config.yaml
hop_length: 160
input: "mfcc"
win_length: 512
codebook_size: 256
mask_prob: 0.08
stem: "single"
beta1: 0.95
beta2: 0.98
weight_decay: 0.02
Rows from block 2 of a small self-supervised audio encoder (BEST-RQ), named by matrix and row number. Each number is 200 + 30 x the weight over its row's rms, rounded and kept within 0 to 999. All counts start at 0.
Before each channel's rows are labels from the 100 clips, of 14976, where the channel reaches its highest value: "strongest on" is what is common among them. Only what is clearly more common there than usual is listed. The data: chords played on synthesised instruments.
# conv: width-5 conv, dilation 2 (model.blocks.2.conv.weight, 384x384x5, each kernel summed), inputs 288-383

strongest on: vibraphone-like
conv.80,202,201,236,272,240,191,195,191,214,230,213,214,203,219,185,172,197,214,211,203,226,171,205,191,240,182,230,215,169,227,177,233,216,247,190,191,222,122,236,219,200,214,136,227,223,151,210,211,116,143,250,212,201,214,214,168,203,216,133,191,168,260,189,150,210,178,238,219,227,215,227,225,169,234,255,228,249,162,241,195,179,162,178,206,249,223,159,165,185,162,262,197,205,170,197,186

strongest on: horn-like
conv.280,194,214,169,228,180,183,181,210,167,164,157,154,219,213,177,205,182,195,163,195,176,171,159,208,247,190,203,228,191,179,124,224,117,212,181,156,184,239,172,148,149,211,245,237,189,180,183,227,238,254,219,145,173,180,185,173,194,198,179,224,197,190,159,197,165,199,175,158,257,156,175,183,198,157,136,124,186,165,173,213,204,234,166,222,109,191,234,180,206,171,205,198,170,193,163,181

strongest on: mains hum
conv.15,193,230,226,232,193,171,163,214,182,167,135,184,232,211,137,262,198,201,191,180,190,217,203,229,158,161,219,176,196,199,174,234,220,169,172,234,221,217,206,230,205,240,206,195,160,172,171,190,258,168,214,187,172,154,158,214,236,243,237,200,207,124,243,184,200,146,213,205,214,196,203,258,204,196,159,209,160,193,244,171,189,228,120,209,160,212,113,220,206,193,170,184,189,208,180,237

strongest on: white noise; pink noise
conv.178,195,194,169,147,226,174,146,237,220,157,156,184,245,199,207,262,219,208,192,195,213,118,208,252,128,216,187,206,193,188,189,219,202,149,210,218,229,201,228,214,145,184,207,152,210,207,154,169,200,183,198,203,151,206,159,188,190,179,202,190,173,200,203,176,191,172,222,168,144,187,254,247,155,175,182,208,191,208,194,197,247,185,242,209,149,184,157,178,168,221,154,196,170,186,204,138

strongest on: arpeggio; playing: arpeggio down; square lead
conv.307,176,189,219,156,151,150,200,165,196,190,247,189,197,146,138,216,196,216,191,212,230,172,181,205,189,146,165,167,197,192,181,203,206,256,201,177,166,179,223,185,203,216,172,182,233,176,187,122,199,190,194,199,197,213,183,204,199,190,186,228,169,173,226,174,184,187,240,187,174,167,176,192,163,258,217,204,212,177,196,150,182,158,215,219,240,166,144,175,204,201,288,230,210,162,188,169

strongest on: thin (high-pass)
conv.248,214,258,164,182,232,193,192,197,209,174,121,183,223,212,259,182,247,166,165,165,163,186,229,234,197,155,225,210,218,199,228,251,220,205,232,204,207,195,209,239,192,204,195,213,210,158,192,197,124,91,225,164,204,235,128,208,210,202,199,163,210,229,235,185,210,175,203,202,191,185,169,183,208,126,215,192,167,176,222,136,166,165,230,227,215,209,220,229,183,174,204,220,171,184,224,204

strongest on: horn-like
conv.115,203,156,217,240,128,131,233,241,214,197,196,184,215,215,159,168,247,169,200,212,210,173,212,256,149,184,181,226,240,148,169,222,151,238,209,177,260,209,189,219,151,233,236,216,254,230,184,221,236,216,175,165,184,230,186,220,200,220,216,155,152,185,156,227,148,204,211,190,248,159,212,200,217,219,179,228,254,223,188,190,205,249,188,213,191,219,171,184,211,199,243,208,124,211,138,132

strongest on: square lead
conv.182,204,222,181,194,221,182,194,190,253,175,202,191,200,217,171,213,211,205,242,202,216,197,204,223,173,199,195,196,205,243,182,156,228,153,120,212,272,221,219,211,186,187,250,172,220,195,151,231,243,222,181,218,205,196,188,206,228,203,167,202,192,146,227,204,198,184,215,217,162,173,263,259,203,207,212,209,170,248,216,153,192,181,181,208,219,210,161,211,190,255,171,183,234,186,215,173

strongest on: muffled (low-pass); mains hum
conv.109,202,226,192,199,151,192,173,209,205,189,155,210,204,146,186,177,214,188,194,172,213,233,216,216,189,188,144,233,193,205,214,244,243,244,203,227,210,165,171,237,230,172,181,184,197,180,169,154,203,153,173,198,225,236,213,227,269,207,210,147,188,179,219,224,204,202,163,220,193,228,155,240,223,188,193,157,136,175,239,163,216,237,158,173,231,226,223,177,181,216,116,208,196,188,187,150

strongest on: white noise
conv.102,137,223,183,202,198,204,259,217,181,192,204,169,239,221,194,159,218,159,201,194,211,187,208,245,233,179,230,162,197,159,136,99,197,196,160,167,172,197,205,204,199,194,132,221,167,207,203,171,185,169,183,184,196,235,235,223,207,181,134,168,185,225,201,124,194,195,221,137,236,197,190,165,194,174,156,231,185,151,258,220,59,175,194,183,103,171,165,218,198,193,206,170,196,197,156,183

strongest on: square lead
conv.252,201,237,223,235,152,211,198,208,210,211,195,230,243,150,202,207,229,197,175,169,146,215,191,263,220,191,132,174,174,185,180,206,199,218,171,210,145,214,176,230,222,127,201,237,195,228,236,139,248,254,233,219,221,153,199,213,231,219,216,189,212,138,246,129,209,204,194,201,188,199,223,215,194,188,167,209,216,225,203,135,168,188,250,203,206,216,166,221,202,155,197,207,207,204,208,215

strongest on: mains hum
conv.161,225,211,206,216,182,179,230,237,178,166,152,211,220,194,248,172,214,185,253,173,176,218,205,233,200,164,147,176,120,229,163,207,255,178,133,227,245,201,218,221,204,206,221,216,234,190,188,249,226,179,181,189,186,138,217,152,152,211,207,200,205,205,196,195,186,228,162,208,180,235,177,241,206,210,191,223,224,188,218,174,208,211,134,226,241,248,205,192,179,163,212,213,144,185,215,189

strongest on: horn-like
conv.310,199,236,191,194,203,153,215,253,180,142,191,160,243,205,226,157,243,149,228,139,180,170,238,251,172,182,249,168,234,187,223,204,169,206,158,192,180,233,201,215,115,239,204,192,176,223,182,231,214,200,232,203,153,216,196,205,189,171,211,189,148,236,141,212,185,183,188,188,229,192,211,178,221,152,174,173,258,203,234,175,171,194,180,157,154,201,237,221,176,174,181,164,167,202,178,139

strongest on: vibraphone-like
conv.267,198,204,223,207,199,176,174,178,216,206,227,186,190,160,155,190,176,190,221,190,205,174,243,184,223,143,215,171,109,209,213,218,209,191,218,199,140,176,204,203,190,194,182,178,188,211,216,196,173,138,216,206,208,201,196,209,220,160,193,201,175,154,190,218,222,182,265,200,159,151,202,219,182,236,197,192,268,155,225,146,157,220,173,142,205,198,186,189,218,257,177,174,235,145,168,211

strongest on: clarinet-like
conv.247,135,180,215,309,188,207,203,200,203,205,163,220,232,211,176,172,214,180,227,138,132,204,207,243,234,229,201,209,141,226,172,225,170,244,182,184,141,207,227,203,207,177,146,197,248,187,191,241,180,234,209,231,144,199,198,172,154,226,173,192,215,197,180,141,193,183,248,215,295,179,253,214,197,176,225,216,246,186,221,172,187,164,199,197,187,161,155,217,188,202,178,142,178,182,171,213

strongest on: mains hum
conv.335,151,174,181,163,227,169,151,225,207,188,191,188,184,194,196,220,201,193,218,234,247,201,202,210,172,173,182,240,165,167,216,226,233,200,176,262,218,188,146,196,189,197,205,164,226,229,190,243,245,200,201,210,186,170,190,253,222,182,216,181,146,230,177,283,202,217,214,168,161,151,216,194,152,120,214,181,184,216,170,191,192,284,178,162,185,196,238,155,211,229,157,198,218,209,177,135

strongest on: thin (high-pass)
conv.234,191,213,197,238,181,136,174,240,194,163,186,181,229,142,201,195,183,147,210,160,206,200,209,247,209,212,155,205,234,224,177,170,171,190,183,181,206,180,183,216,178,213,190,227,218,194,170,175,166,209,204,189,141,232,162,174,199,229,171,200,175,205,159,158,203,157,191,159,262,172,224,228,216,226,182,223,194,174,232,197,142,194,211,167,192,142,177,194,217,192,266,178,187,201,151,148

strongest on: clarinet-like
conv.165,205,220,195,184,113,159,166,225,198,198,150,214,235,163,120,213,224,159,183,153,179,213,193,251,203,186,180,201,133,206,205,222,214,237,163,224,205,196,185,217,198,172,168,172,173,211,170,193,199,197,175,207,189,210,187,207,210,184,197,195,186,174,201,172,164,187,203,218,215,212,157,200,182,216,190,213,202,177,246,153,221,227,95,194,195,196,169,225,224,199,140,215,188,182,209,192

strongest on: block
conv.262,200,172,234,223,197,177,191,150,161,182,232,215,198,215,231,166,178,230,205,185,190,168,173,226,205,177,182,177,212,190,187,149,150,175,228,196,171,170,229,164,186,170,169,183,182,168,222,151,217,174,187,185,189,208,194,197,216,211,207,186,181,193,136,228,224,188,191,185,176,184,185,152,199,176,188,233,251,190,207,149,141,157,187,122,206,192,262,183,166,141,179,213,170,196,138,191

strongest on: organ-like; square lead
conv.373,158,186,163,186,200,191,209,206,211,162,211,187,226,248,218,203,210,227,165,210,194,207,186,212,193,193,189,176,187,167,130,212,202,205,160,196,168,217,231,236,164,145,195,207,264,243,193,203,189,255,139,251,204,217,252,225,140,217,188,174,179,226,207,168,208,221,226,179,181,181,249,165,237,173,187,249,202,168,218,204,188,190,224,250,174,155,224,188,215,200,230,188,165,196,222,190

strongest on: thin (high-pass)
conv.213,230,187,210,199,207,164,240,196,223,188,243,181,239,193,179,222,190,229,197,197,209,186,241,265,204,147,254,202,206,218,212,236,173,228,207,181,185,201,249,239,184,202,107,220,221,201,209,240,261,180,214,217,213,168,208,213,196,208,178,188,185,221,189,110,214,162,199,205,232,144,217,186,200,195,188,218,221,160,186,207,208,212,231,182,133,160,199,193,215,173,198,153,174,201,189,147

strongest on: white noise
conv.325,164,209,214,217,165,183,199,242,193,165,145,174,243,222,118,178,229,152,226,169,205,186,191,248,197,224,226,189,175,220,141,169,196,203,168,210,203,201,190,236,219,167,158,187,149,217,207,175,229,205,209,165,155,205,213,209,184,163,170,183,194,190,201,143,173,188,233,208,245,177,169,192,212,194,154,207,169,157,257,214,160,199,95,222,107,148,169,225,185,201,168,183,157,205,169,184

strongest on: square lead
conv.204,226,226,167,183,152,152,156,194,179,180,150,172,194,146,257,194,176,216,258,205,193,160,228,225,217,159,171,190,129,147,210,211,174,207,133,178,202,185,230,195,184,173,242,204,195,151,217,205,182,189,156,203,197,173,174,175,195,158,206,144,172,154,199,193,209,198,127,140,192,164,210,253,184,184,170,190,188,211,253,165,164,192,168,213,230,177,229,181,194,192,245,205,158,139,184,172

strongest on: strummed
conv.82,249,276,191,162,189,117,171,201,209,216,214,164,200,171,264,174,194,176,190,179,212,175,201,250,257,233,230,209,173,265,223,239,219,178,180,210,208,146,196,179,172,174,174,217,194,148,181,205,191,196,187,203,196,189,164,163,166,207,194,175,186,230,162,183,183,160,178,203,251,182,158,233,201,203,190,187,198,176,222,195,249,205,181,138,239,172,207,200,216,120,248,220,147,219,190,172

strongest on: vibraphone-like; square lead
conv.37,193,223,214,219,131,182,219,196,201,151,198,158,217,208,165,219,179,185,228,228,238,177,205,201,168,190,226,183,203,145,188,207,176,164,200,190,192,204,146,206,175,206,154,189,213,257,173,170,156,133,151,219,174,232,194,223,195,212,155,214,166,209,228,203,194,185,223,140,194,215,211,212,203,248,182,187,239,175,199,232,153,176,228,242,176,194,188,162,211,214,185,207,179,146,204,170

strongest on: thin (high-pass)
conv.164,233,230,192,184,185,197,203,194,197,170,169,149,224,187,173,156,208,213,218,190,207,213,200,231,199,188,255,156,227,230,257,217,185,136,170,200,201,215,225,191,215,207,213,205,164,154,240,148,235,202,184,171,184,205,138,210,183,157,246,177,185,237,131,152,231,188,177,166,229,204,141,133,163,189,151,201,183,205,163,177,231,196,164,171,217,197,179,212,217,182,217,217,176,209,207,204

strongest on: muffled (low-pass)
conv.162,192,176,193,215,159,183,153,205,205,224,177,177,240,222,247,167,180,187,149,208,223,220,133,165,168,227,187,279,225,232,134,181,211,252,287,207,230,199,205,196,185,210,215,157,208,208,179,196,197,229,211,101,206,244,167,178,207,199,211,203,155,193,161,207,194,156,221,231,259,183,167,229,215,234,194,162,242,135,183,220,196,140,198,222,132,198,157,186,201,215,152,256,196,189,184,191

strongest on: horn-like
conv.3,179,187,203,197,171,205,159,203,206,159,154,162,213,179,270,200,169,163,189,202,191,181,210,262,251,235,164,157,186,197,195,211,246,197,191,235,202,202,187,210,175,206,220,210,150,182,176,165,150,144,188,158,190,161,212,159,206,202,194,197,186,175,201,195,167,203,151,169,179,226,174,214,167,175,177,189,208,157,162,202,196,148,174,169,228,195,157,223,190,211,208,181,215,194,235,223

strongest on: arpeggio; playing: arpeggio down; plucked string-like
conv.277,187,203,172,182,222,172,212,179,230,206,204,164,204,185,182,151,181,174,206,207,214,190,174,149,219,259,210,212,242,250,212,159,216,185,233,245,226,184,204,198,227,241,243,133,175,236,190,207,164,261,206,196,180,158,195,222,278,231,211,144,191,161,170,203,185,213,192,213,196,129,196,192,223,220,233,207,242,172,232,183,112,192,211,179,158,213,183,213,159,226,229,119,226,219,163,178

strongest on: organ-like; square lead
conv.193,226,187,156,211,225,195,170,225,143,228,223,183,218,213,208,206,244,170,178,237,227,153,226,253,200,175,179,208,184,132,199,306,200,219,199,216,189,219,199,272,158,172,143,179,164,189,213,247,224,185,233,180,184,148,183,160,236,166,257,189,210,180,186,195,198,179,249,160,190,194,192,243,168,202,156,160,230,222,179,247,248,214,149,241,231,207,183,211,182,207,168,175,182,215,210,148

strongest on: vibraphone-like
conv.4,222,203,234,214,195,172,194,205,191,175,193,252,204,171,223,202,218,203,200,235,219,204,169,219,169,155,174,156,163,209,230,209,219,153,199,197,163,211,149,196,215,176,255,211,187,208,201,180,213,180,191,205,214,188,174,165,162,212,191,212,171,194,204,199,190,217,197,203,147,232,186,128,166,201,208,181,270,232,178,170,237,206,192,177,160,207,145,199,194,193,191,228,207,171,192,180

strongest on: white noise
conv.9,225,198,169,153,207,171,177,206,210,156,182,169,219,128,176,172,189,165,213,252,219,209,225,249,211,164,208,170,196,207,254,222,220,196,153,226,170,188,162,236,193,143,239,194,191,179,242,143,216,201,164,188,213,179,215,214,158,173,182,152,165,223,203,173,180,194,170,176,153,138,187,213,189,185,195,165,173,192,177,208,239,210,199,208,200,203,218,217,227,183,197,204,200,213,178,145

strongest on: organ-like
conv.316,241,223,199,198,248,177,225,193,221,211,240,182,229,176,164,183,204,168,161,215,195,212,202,215,180,145,229,191,246,192,248,230,244,116,168,207,191,170,222,212,210,197,152,237,198,223,212,193,253,174,191,217,217,211,224,169,239,168,205,218,226,180,177,185,215,164,210,223,197,256,166,189,192,221,158,215,204,157,211,252,207,211,153,242,228,198,151,213,215,186,241,174,185,210,192,180

strongest on: mains hum
conv.269,222,191,183,188,159,185,214,222,197,173,244,207,205,212,170,163,213,185,192,151,195,189,128,227,199,143,214,165,257,121,212,134,166,182,150,217,261,180,203,152,162,253,185,210,196,181,190,163,253,195,169,163,218,134,162,191,175,198,221,182,181,192,190,217,204,190,194,178,158,182,166,154,175,175,193,228,152,201,177,177,178,201,180,149,228,189,217,210,176,160,236,209,184,246,171,193

strongest on: mains hum; plucked string-like
conv.294,137,187,217,239,142,232,198,241,173,179,177,222,239,207,180,223,221,244,169,169,164,170,207,227,175,191,140,200,240,166,151,197,215,217,225,201,153,217,159,251,169,177,172,224,218,255,137,213,271,152,196,196,185,230,227,226,212,216,206,220,206,215,199,190,192,258,207,217,242,212,212,201,184,178,193,181,255,180,159,158,155,214,243,238,154,196,171,152,182,181,115,175,172,197,198,211

strongest on: vibraphone-like; marimba-like
conv.196,149,202,173,236,220,132,187,199,208,187,194,163,214,187,227,203,195,135,179,225,224,198,231,253,214,232,175,168,92,201,205,249,252,213,172,202,166,255,211,206,150,180,178,178,211,250,177,229,214,217,184,256,156,179,213,213,203,180,198,150,189,216,205,177,148,176,216,210,143,147,185,199,171,194,173,150,198,175,233,215,173,221,164,182,185,160,126,221,172,276,178,218,170,190,197,241

strongest on: mains hum
conv.206,184,187,185,242,169,193,184,224,209,202,80,196,221,174,174,198,226,185,224,181,216,203,241,227,142,179,108,172,157,205,139,194,202,189,194,167,148,222,178,266,224,195,200,196,211,241,152,232,223,176,219,194,185,189,153,153,158,216,192,197,188,155,220,167,157,216,214,181,213,226,172,216,181,184,179,177,238,201,211,175,112,235,184,227,157,203,111,196,173,196,196,161,188,175,223,209

strongest on: clarinet-like
conv.380,223,231,190,198,129,200,192,216,206,191,207,176,213,157,224,224,262,237,233,152,164,227,228,228,206,102,204,185,172,198,142,242,212,146,189,206,195,171,257,181,219,222,222,192,208,207,191,163,203,151,218,228,195,173,195,210,208,233,249,212,185,104,225,181,197,200,250,222,200,212,222,223,194,259,179,204,287,154,169,167,190,207,207,229,217,215,142,185,197,193,248,171,256,165,225,211

strongest on: strummed; square lead
conv.371,167,218,173,196,177,184,183,238,220,206,171,191,237,174,244,185,162,184,155,218,235,219,267,231,191,138,154,186,200,174,205,190,201,165,249,188,195,233,211,248,163,184,229,197,146,197,156,171,244,166,215,199,209,220,136,211,226,167,207,248,181,150,215,179,182,196,234,196,171,120,149,175,203,182,207,147,214,189,214,227,163,204,211,255,181,193,156,210,212,248,169,180,241,200,197,191

strongest on: arpeggio; playing: arpeggio down; vibraphone-like
conv.376,207,157,218,197,59,202,185,187,186,202,228,243,219,135,142,190,218,182,174,211,222,200,217,250,219,144,141,174,201,148,193,192,196,255,219,145,172,219,203,251,200,195,134,226,209,165,213,147,167,178,208,179,241,189,192,210,189,189,220,240,223,99,194,146,185,175,225,213,232,190,187,164,183,211,211,223,220,195,204,165,169,184,217,244,198,192,182,196,204,154,216,186,138,207,232,205

strongest on: arpeggio; square lead
conv.143,155,202,207,185,201,178,199,183,198,194,183,221,201,204,113,193,206,211,151,218,188,197,191,218,164,175,185,211,194,174,209,234,165,226,184,144,160,223,193,188,188,176,134,220,226,207,209,170,241,217,171,202,201,183,188,225,125,205,210,209,199,190,245,138,200,208,212,192,172,183,173,130,120,205,209,211,188,247,152,212,247,190,191,262,238,171,110,159,219,203,223,204,172,237,206,186

strongest on: muffled (low-pass); string section-like
conv.77,233,212,180,194,184,156,226,194,135,199,180,144,205,171,246,184,216,158,178,197,174,175,207,247,195,147,227,166,194,194,221,184,205,171,222,139,148,135,194,236,186,184,180,203,225,201,212,226,204,204,204,215,216,220,216,170,194,157,152,149,159,240,215,182,147,222,236,185,169,180,244,173,173,160,204,195,278,191,208,207,212,130,194,206,179,154,214,194,178,185,214,203,184,150,191,141

strongest on: clarinet-like; root: B
conv.223,239,224,180,195,97,195,148,253,245,174,165,172,170,200,187,178,189,205,189,194,187,176,225,160,210,187,208,217,211,226,209,298,178,196,270,133,183,125,170,210,195,159,180,152,182,193,135,191,171,196,204,168,160,196,139,195,184,170,173,173,209,181,186,181,207,193,206,216,210,207,182,226,186,150,183,96,193,241,172,192,213,198,224,251,220,197,157,210,167,218,236,126,225,223,192,206

strongest on: thin (high-pass)
conv.65,200,203,186,232,207,193,251,219,211,188,201,222,212,184,211,191,198,210,171,237,213,174,223,223,198,161,177,198,270,190,152,188,161,185,214,154,190,169,215,214,162,219,211,234,192,230,187,175,196,108,211,207,193,233,168,176,190,227,185,184,207,229,212,178,153,181,165,190,206,194,201,213,226,208,208,243,229,170,191,145,166,175,218,127,157,177,198,177,182,194,145,247,205,130,195,209

strongest on: playing: arpeggio down
conv.304,178,217,198,191,191,182,200,214,219,120,179,215,229,211,248,198,209,180,199,232,193,156,193,202,178,152,212,230,229,174,169,152,187,178,168,226,246,206,209,202,186,199,224,263,213,176,195,180,242,156,168,147,205,174,210,188,196,186,203,154,188,201,216,196,157,181,167,169,142,155,203,149,152,151,222,243,169,219,205,237,204,169,240,238,145,197,193,206,193,205,139,198,164,201,167,156

strongest on: horn-like
conv.43,156,255,204,246,227,169,139,182,209,165,150,161,229,235,209,234,185,165,280,194,200,173,223,242,187,245,184,231,85,198,167,186,161,253,183,221,248,252,220,165,166,191,208,187,202,219,203,201,191,255,151,169,145,244,176,201,154,190,192,188,190,190,185,199,184,173,187,142,209,185,228,228,197,171,168,204,214,200,259,211,163,195,174,189,160,186,143,218,178,215,239,198,199,210,168,197

strongest on: playing: arpeggio down
conv.90,220,195,227,252,146,187,229,168,235,196,225,212,198,212,167,170,188,197,192,159,169,189,227,219,240,203,213,241,188,210,238,194,200,261,244,150,202,223,140,268,257,211,190,211,195,177,186,146,176,204,207,179,207,187,181,228,218,202,190,198,223,169,224,190,216,159,215,192,233,201,121,164,216,181,193,233,136,235,269,175,162,185,231,188,235,187,200,255,181,173,238,173,199,196,174,222

strongest on: block; mains hum
conv.142,230,260,182,212,124,210,243,206,168,195,214,186,228,136,186,164,214,199,161,182,215,224,171,232,175,170,216,168,291,124,178,184,174,134,224,172,177,201,153,179,169,222,198,207,147,235,199,133,194,126,181,218,220,183,139,224,175,219,247,203,207,164,226,186,194,210,222,188,229,192,203,156,216,204,139,222,222,213,164,176,202,227,241,168,187,213,179,197,201,176,198,191,224,231,214,214

strongest on: playing: arpeggio down
conv.306,193,238,198,158,236,206,147,221,162,199,225,176,213,186,249,197,180,238,233,210,217,205,227,233,186,146,225,173,192,205,242,173,241,196,215,213,173,196,245,183,188,102,196,176,211,199,218,165,209,120,187,216,201,197,174,247,233,182,194,179,189,186,156,170,194,206,214,196,220,213,213,192,197,203,154,221,134,150,177,183,178,157,219,208,131,224,205,220,180,200,197,181,244,192,200,180

strongest on: arpeggio; playing: arpeggio up
conv.25,192,196,164,201,179,180,206,171,193,192,230,188,207,203,149,167,202,201,176,188,215,165,191,219,172,199,217,205,216,97,182,236,164,231,185,119,208,254,203,238,168,208,151,191,224,171,147,182,177,178,202,194,172,160,187,189,165,189,220,209,191,164,249,153,197,193,245,164,177,202,201,195,141,218,191,183,206,210,205,221,176,144,260,312,208,159,123,174,168,169,219,157,153,206,202,164

strongest on: horn-like
conv.31,179,175,194,190,241,201,221,267,163,162,127,222,227,193,240,209,198,175,218,222,195,201,234,237,212,234,208,233,208,201,168,138,145,164,150,183,217,200,225,195,195,212,223,226,201,193,212,189,178,196,211,212,177,177,142,152,149,211,211,200,214,217,187,174,188,188,162,132,223,212,236,220,224,180,174,250,231,205,201,221,95,164,227,184,203,213,176,194,193,186,220,172,205,184,188,203

strongest on: clarinet-like
conv.66,189,229,175,165,157,196,215,216,203,182,236,216,202,171,100,143,197,187,169,177,187,198,221,223,229,195,250,194,212,210,229,247,226,148,132,209,162,117,162,195,192,232,179,193,198,192,201,135,224,237,199,249,196,228,186,172,226,189,160,189,197,237,237,224,186,192,239,242,198,184,228,204,197,246,246,141,250,212,201,168,271,223,217,145,232,195,235,225,187,125,212,207,233,205,199,224

strongest on: block
conv.185,209,211,188,179,202,177,214,167,195,166,136,203,195,189,188,164,190,184,169,181,175,200,252,250,187,163,250,141,245,217,200,262,195,158,177,216,198,198,208,213,165,213,211,184,188,206,195,162,185,158,206,253,170,235,134,246,207,211,187,170,187,218,223,172,184,188,203,191,254,202,191,190,196,210,175,152,218,167,221,194,172,205,189,182,163,163,190,205,174,166,213,172,181,176,181,228

strongest on: clarinet-like
conv.339,165,254,202,172,195,207,205,261,191,219,118,197,220,197,191,195,207,206,176,191,257,205,210,224,213,193,176,204,187,212,192,233,242,183,143,175,185,132,140,203,221,212,207,232,184,148,185,229,146,170,247,213,217,212,153,144,220,184,133,193,215,240,204,215,224,197,185,169,190,218,127,248,223,190,219,152,158,166,227,202,201,214,179,200,227,181,221,243,210,194,269,212,226,195,179,225

strongest on: muffled (low-pass)
conv.365,165,166,181,224,236,187,173,150,206,194,142,195,192,229,241,169,196,203,204,156,193,173,211,205,142,210,170,186,114,183,201,128,199,193,224,212,199,215,166,216,172,156,207,149,193,260,158,220,201,188,193,190,144,222,223,237,195,198,212,182,170,196,172,223,184,211,176,168,144,188,212,199,201,171,193,217,254,202,196,146,115,151,196,197,114,181,205,166,180,192,48,215,146,153,199,170

strongest on: arpeggio; playing: arpeggio down; marimba-like
conv.198,197,224,217,167,213,246,205,185,200,172,229,217,167,168,210,227,235,240,248,241,262,183,180,146,175,217,182,196,164,206,158,164,209,212,176,178,223,185,216,188,236,199,194,212,189,203,193,155,183,226,232,183,238,202,224,224,190,190,162,224,190,222,246,256,261,222,231,217,113,224,202,226,222,200,238,198,188,195,179,225,186,231,223,210,200,241,228,176,222,248,228,248,275,225,183,158

strongest on: white noise; pink noise
conv.221,186,237,189,263,191,196,238,237,158,216,241,175,220,215,217,205,232,187,197,209,175,172,199,257,195,174,212,167,271,182,205,262,151,198,144,179,219,244,208,210,203,204,226,196,188,226,185,213,256,187,156,235,237,129,219,230,175,200,192,207,160,201,217,222,162,206,240,212,203,208,184,195,178,209,219,202,237,203,199,183,231,249,188,242,190,214,222,212,205,215,208,151,174,221,163,155

strongest on: white noise; horn-like
conv.363,151,191,175,208,269,164,241,211,224,182,207,167,219,225,187,138,134,199,203,157,201,128,244,238,225,190,227,159,166,157,218,143,191,270,174,160,241,258,212,219,189,185,177,202,172,205,172,234,168,234,180,216,207,182,216,217,188,168,196,183,187,183,160,171,226,191,164,163,199,175,204,236,154,185,170,232,124,178,254,182,200,119,208,257,169,150,213,217,175,211,123,210,209,192,190,171

strongest on: thin (high-pass)
conv.227,225,239,188,217,175,201,173,180,232,135,105,203,206,171,215,203,210,203,204,176,168,217,185,195,120,152,175,195,183,235,170,280,217,145,257,187,173,177,200,231,217,175,179,171,231,229,155,189,176,86,212,165,176,254,146,211,197,165,122,183,183,215,216,219,193,199,199,211,174,203,183,224,204,166,204,159,185,178,152,196,203,190,210,210,137,233,155,194,223,226,167,223,233,113,214,166

strongest on: thin (high-pass); white noise
conv.309,225,222,204,145,125,187,217,159,179,179,223,184,229,153,157,177,205,206,218,144,149,220,214,258,219,201,225,180,143,218,250,211,212,211,126,219,179,153,221,218,228,199,191,200,197,151,181,83,225,240,222,232,206,181,184,212,213,220,200,170,210,154,228,155,210,174,218,243,197,220,201,199,207,281,225,221,201,190,274,137,205,194,219,182,281,198,195,222,206,124,252,201,185,199,211,238